Weights of a small image classifier: 9.1M parameters, 9100 steps.
Rows from block 5 of a small image classifier, named by matrix and row number. Rows with one number belong to one neuron. Each number is 128 + 32 x the weight over its row's rms, rounded and kept within 0 to 255. All counts start at 0. Numbers have three digits each. After the name is the row's rms in percent of the matrix's.
Before each neuron's rows are labels from the 100 images, of 14976, where the neuron reaches its largest size: "strongest on" is what is common among them; "patch colour" is the nearest of a few named colours to the mean colour under the peak. Only what is clearly more common there than usual is listed. The data: short English words printed on busy colour backdrops.
# gate: MLP gate (model.blocks.5.mlp.gate.weight, 848x320), inputs 160-319
# fc1: MLP up (model.blocks.5.mlp.fc1.weight, 848x320), inputs 160-319
# fc2: MLP down (model.blocks.5.mlp.fc2.weight, 320x848, transposed), outputs 160-319

strongest on: the letter o; green ink
patch colour: pink
gate.655 206:123089141130149073154165091112124134136132070117102098107163091130090136092048117159119154093109155108098143137187124142168147165098109104114060132093169091119199147132143108097128160141152073128155175082097103125163116184102119142137121155157140172155143101141114165117147122134150066132158152112137116168162133121125138108187115099020162100195085100079148148155084123141078152107145173183088090172095123109121082148094085125102170123161165156135143083094075174147212100176212103
fc1.655 208:161081187110144107128170140110154107117132070114083098120140138111122137154096111128118159117122125094113136173158151175185117166082110098131086136104142078145199127116131115117123162168126070121130180088053113119141087176112110146147117125143099227114157088136120140107117121114162101118161126049127137141137109144167160104173127083078123096213085138071162177161070098150084135150120159159107109165113177091114096152093134109124172182142118148134149126065054150129247112154181101
fc2.655 199:158150103081133146128159176107155147162135133122132157115151109154112160127039175129132105120113130180200187119178117111180087098129099123148084136112168152120146130208114125140126125084108152110132092110136144138046133120165113070140097202147101098088120119107109102090168138102185111114066082114177143098142139135113147139109169106107089154075170130114129088119125112093204117112105164094175174105170103103098120097150099122116071111149112093130183094145140073109082147131164128

strongest on: the letter o; yellow ink
patch colour: brown
gate.302 053:074136145163082130111110100153124080131074081101164125089210148086133106142139135154135109184160145139100093124125131154106159126117157135097116159125020125150163076139103097090174155123149135136149171143172072114118160059123138084177113108138145116162189081067076135112195104121104182155128159044150076127108170090112153121125093088140126074083089147143145133149130098097159144140125112089105107204124200140125122095150115112110150192188118069136154133144126191129104127136170141
fc1.302 049:150071140116107157155128171141107190131070166166136137116112129163142086131135127093092156071133135154142151098119159127123126084114074046153130175145135121084138174129126107138096111162097173061131155136048173060133143111116123161081148132065130155103101132174125134149136152104115119138169138211123131113147150174113082175147141144140193147162092163113122148176155097097094118126087092173124112062133069139120116209120128070174126088123111175141110114123105116103132106155104142
fc2.302 036:091166137136172148079124087151117170099129092128186069165074147117082157075203104170053148123098157148165133155106109121031159142161164220119114131117079153166128136125104154176109097175140113184094182103082093142223156121138168122151097112197126047116121109091117111119158128160097128102103105107098116136086102081087124118118117090176125143103152125154113129117027106173186119159151122089115181151101190173117160128101163121092114135173166135177179135161146087168129149158119143

strongest on: the letter h
patch colour: black
gate.210 154:136104104114093092088098123152101093110100142153164136166185124190118153119156132113106163118147127131098090082083136127106045138089192147110160085190128178120103095133116101111141129135135138114109162126158068120087132112093055093158124115129117156128141117157099066108142158167170111145177129092128120052080141109153114095065146171158114112132138089121185119178150124169138201153113052156161159082095102146093211118124139142109156152143079116137109124149119068122085145107158148
fc1.210 175:142134154142094189140104158122135104092112108126103171102144136097151115114131168135120125083164071114110139135121117114176196133100079124173084110094167126176151148129170161102105105106143074165133140092060139118113130123168210143105121095128123138122108114093127152141096110149120136164074075174164130125043153114174112163099149077122122144144156172105091143121090132112129128089133122141112128152149124072202062082101172163191104082173154161085160176139128136147161180190087106
fc2.210 140:120177122102128166180153119183132132134186126120215121085150100120150099121184130062134104173108166144113123142134112112139153118115122148083083145087134137157152075157127147133107131153169090110132169155170133125140153121148145160122180120150148169098124079107073160131134072140120138105107130075060120162092092115098120093181131159100119156132066112113143132153123135115132148120145143087185120136119145137179035104134099118147111138175118110141162123195140112090128131088113112

strongest on: the letter h; the letter w; the letter m
patch colour: black
gate.710 156:088107112141166139164067141108150119123180146135193117146143117172127132103141152163144118114127124137112170086148121097102101092133128122140139083098081125090045144128093106173109140140142107166132140116114116092170041156144174079068147160112153152120136094135117141148152107096176095114127127086116157147091165111149150148145087150083142194088146088156130161105209081099157135116122064143093148079161128141147135140099096083149181134160135170148117166155190104076092127114150145
fc1.710 169:199145181132060113106192084106116143129132091139052121113060176148124129110152120068098147115111131138163109104157151143107167186154125136137192128104173097104147095087145101102155153161152147096124079135104104112101170097138099163154148093132126108128128123136142122098156145164104148146155132140153136066157090088092115143097141096186125088176133189080122057155044162122089115178113161095171124149093172078137163148181151133146143117070123138184114109148122126148181088129087110
fc2.710 151:115141141174146091105140106121099148108173106131143148129129136152085115122162156080121126094173116104084114144142127073138137134108152159128086139153106116165136149147078117146100161140137122075146123086157163089098117116177149176104094096144118137067118133106041151059149132140099141105093116120121153130086140117131141209136081134082162140140135115147171099131138137051138164080145145121120123179139138185129105136097070100095151099177066089082175145174089109162174169150170133

strongest on: the letter i; the letter p
patch colour: grey
gate.292 187:093115123138126080151159129095087159091144143116113134117165155102166100143143136141145091152128140114167177119158089117144157137165130124149139081061121164154069124172170119161106129109175089075111111135181050112191067172151138143130080107135131161138123116135150110156145137082178126106099130090114110086180167092164125145182124166152155077113127170109079131129091094091147157155063196102132127120125183151143123120132112148161113124094115086154093179151149128148128074117199132
fc1.292 192:170121087160176157130167108132154070161124099118161167165126108163138132085162163118140138177073145159124132172109102094166121078120093149119134148118096199126101125125142122189177136088173146134174082093113107065142077168146094081121110139085157135164165161155116093094156133155092123087128166133154118208165131083087148144135153110105145160115053107168145132118135136171121115156107109158145150091124155086138133097151105104121070124212203100119113104116135139086097098141137173
fc2.292 219:118166163113134072172081142094129137170127123116113145082082141094155179225171105112131133120109139145113152152139133120162149168192161106137145095125116061122087083156122131093160112126116149129132098124132209162117155107130096151126180108132117103117068097104101080127123133182131135126108119119106145122114155152125138174136145153136105126154126059142146188128095144179069112147087152141118141125087110100119140094141194094155156159106142116124118151166179134129106119128176068

strongest on: yellow ink; white ink
patch colour: black
gate.458 195:105175113143121074089154087201139184099101142100102171180132175175139127137123109169099057127159123148167154130146110122141152154129162160105188119099081143142139108133116116138091095184120126123104097141145113122138093096173103167141113065146107077125141145082114068126161098135086146093184159191168131130115088168105222136156124069125128082092156098073159161042148171121152105117086153170135149121149093124092134111151129139106133212105131133134116176178081097121132149128082093
fc1.458 200:120123154044138145123116135118142086134131126157115087055126040161130150176139164123110155076092124167112094121107164135100036136143111126126124111145153128122138122140063113120118125120111198112165153145129085146156143176144096112096135173123105202180148086136109143118104129118139101123108091040089139129135144112163125114147058197139142159127142126143110115171081159127120087151114078099091122128141092167134088142084122110121128121151143114094124065128166130114104108108191096
fc2.458 191:140128124125099118167089124148099067183113154122061100144093154124132153179113131124185099153177147069115120074149077147191043137146140181136182121102157180144128087169146106083143158139159093168082085116143107134151140098140076136188107122112146167138107128128145113122115126131098158084109143160157143126171109126202110135129156128121095104132152171096138111090072108176100103085150124149153158157177174098108102123093098106168127121140120098134160162172123150113111184113101153

strongest on: the letter h
patch colour: brown
gate.507 073:099138099145131132108158146126105079084045166147136106109118145220119125165107095142125161122136081148128175106098130091150121132154145085146103130113113165137158113172197155134137148142157110111150140112091140143135100094099108117131140132100109114119172103170082089084146133061123130145124157107112127123174133131119096128143067160154106160160139143092113115139121119091110095052107105114145115145155170111109125096073089112061181107098183141083115133101105171149158124121102104
fc1.507 068:110142102178130135105168161110133050137043155145131103090059141201127108152126096146090183144136099166132151099127116101145123128115121098124127119078100149114177099185185140142159163164146157110153146104099131117122127118128135139137111127106100115113177112157084112133139142096102147164133125114079125130191147116123071137134101143152110163137141143084137098140116124113079082046121099089152160129163150097150086130069139125043135144113196175097126138134084134099166132096078113
fc2.507 071:106171121152142139092167154125137120151158170136143098194088138117105075086095181090112100152130115084124105127149136096130162163166166132104105109147171063170143160164091146149062060085160133173168078141150109124113065114159133172141133112127177146105149127128160120137133173111124147124129136118148144147132140127126174134082083143127119139091088164152138142103209132143141077159115170105126192148160175096119141155178096125111126111132039127073109097104036101140100168130141154

strongest on: yellow ink; orange ink
patch colour: brown
gate.193 162:132149130143105157116144136107112157139094087139138119148117116133134154138154138125153068145116165121143108088180169097119140084129185119118128123175128104153105114186168077113180160152081079160160126149133162117133091140133115164150160142106162093160173110133141104119115109117075094137121058210139127178131126084105149135097068151155085074142138169106105099144177165078126115138163083133119101130179118136063106158139117153175070177094133051152112118172121119097207159182100152
fc1.193 148:157109192101155111168125130210123106143204155127132101162107159096166080104094138162150230137165092129074147144089118142145123145092085119128139148110132136093178160060070194134091115163123076093102144058144103092102155088097141163084130080173095157118145223108146133121086148106152148126088164077135095079080145163104110108139162173129168176109152125157121076150106138161126162148104154141101149129062089094193171089085120111098171096143112147126104141138169114117100118043101118
fc2.193 154:159108104171102121103184138098123112157108138117093093140176089059142086116148183156186149147048098132142143172116122159121108133148135110112140112112120123095138144187085136126134159152115167193152120195065178104154211172109156143076146175122103110118133115130174139117138064129147110105107128114077148163145153143100158124154143111151145113124139179099110097138179103154150135141132115103199064171153101129124112114175110121092139090067103124154125112125089178132120148137113095

strongest on: the letter h; white ink
patch colour: brown
gate.461 160:159150184122111131102108151150152132156144115128203154170162134128139193147124132087182162114095155155121136131134114086102141172139137155103103176124121131156145151129136159166115115129152089105061054143174083125141106110195143095107117176098100129089125156169104134129112162107131141143147107115108155122150141148164172146136104142156135113116129093117073117153133142071094111161111144154205123085069104150136174110156127095061131098200131067140132158118112090152136139118108097
fc1.461 169:082151135114173073113097182120110129113130163147117066147150111127120143131192130125108157173126110148142143123114071058167163158157208090144138158079096096111086175131130092099116103138131130194112119044090111118143124149090132069132188225123107108164122130147115146176175096141110152151109145119135128105092117096118061153158150108089140153114096136155137097103113066186128118109073173079153153118168113110110137097107132066147113127153165166035172076095137113119148091160137154
fc2.461 140:127133092123135101134149114148081172172049095109150131170119160101104081108159159131091110180105138120182115068150109120126065136068147137173178114143078109151072112107133119171072172202102109076118168138095190137091133126046132105081131097133135063065194089157122162178128121186178144063139148190121142135126104069090131122117113126106128152145134145106138122090115165103154154166124103124099134152159171094180060175124022151180134136148057108157082136167111132119153106125108118

strongest on: the letter i; the letter p
patch colour: pink
gate.513 152:103090174156099135063125124043152149072079183141137125137143157110131097132159076169139147066117175110122172138122122079107076069125080145139112107161124140140074193077144169233151131163077128139129103120143113129082129134154160180158112174173136110062131106177153191138111083123102131139209188174153176123145121139169142052033077130105108096158166099083116079136127152117169119056119155144094126087168103124133137116137126134098144155156139125072131083134115106114127144098133119
fc1.513 153:142152058120203139165136123249095130154156127146110128146145102126106131115111158130148137155136105162114079119127128160135130199156205119080110160135154121159180078119106090078123138073155133109161190139153146095148100122103135088089110106087072123151128112115131038152149182139144136103059090100120079139107152102097100179180184096129130119095115200158152181152131136114066137202100109082147120188098076127142132135140156123145086122045100103174110151115160142114102125149125116
fc2.513 163:138127093170139129082142117127076115150106163108146098093111138088141092117181100101111122144123126100095162137155147177158136115090167096164096184121075178059102160130110117145129190113090109142090113113093122129047135115113105135121072193151106139120137134128173161146117165154121132125162124200132161117142137132131180121131156097147121040139088152092105133137133171135096117118122050161054116101133136128151142089078147166086114138111118157136113125130118108117091128175065123

strongest on: the letter i
patch colour: pink
gate.381 047:138128106129206110142125102134110098112129073116141115073102104160093140142134102163152190148152105069139105122129159128121087111177168141064175138096120178070109154142120165072133183106094139127119141110128093125097156106136146173113102108114126085152075197148145120128147114122174127126144126142113136106143165174175177169143123111208177129110152144160080149157133204091126122164106140179062185148159137120100087148121160164110140080126120076118080123151206109110131104123149112
fc1.381 045:084146149097123137116134124105090140125071142117000133159138125136149077085153188096121090130126094155099123132172128133130122086083133187150113179114124146097128120164093163180180121161082076108123096130108196125134139110129113137156143183175103147142126123205039171032140124084127099129139167110149150126105135120115095170101126136100119103138131099120136114121182066151153166161152061125154146143115151147094107187049115113149126151144153147140116129079115077064191175121126105
fc2.381 035:138104114123163124137114154175096096185150100116165093108144150109139205149125109161121174182159116143158141196099095141146129105147088052146107179098113129099135136096160118093162160147139184158137112083140107074185128174174138116118112094154115107099155174077146090180159091196155135109121126137045072111126164126142142112164105088154122166171109117108159146137120155150120110114103143167131180121174142095099159092156132141134070142112142091124109126182135157158109063127150112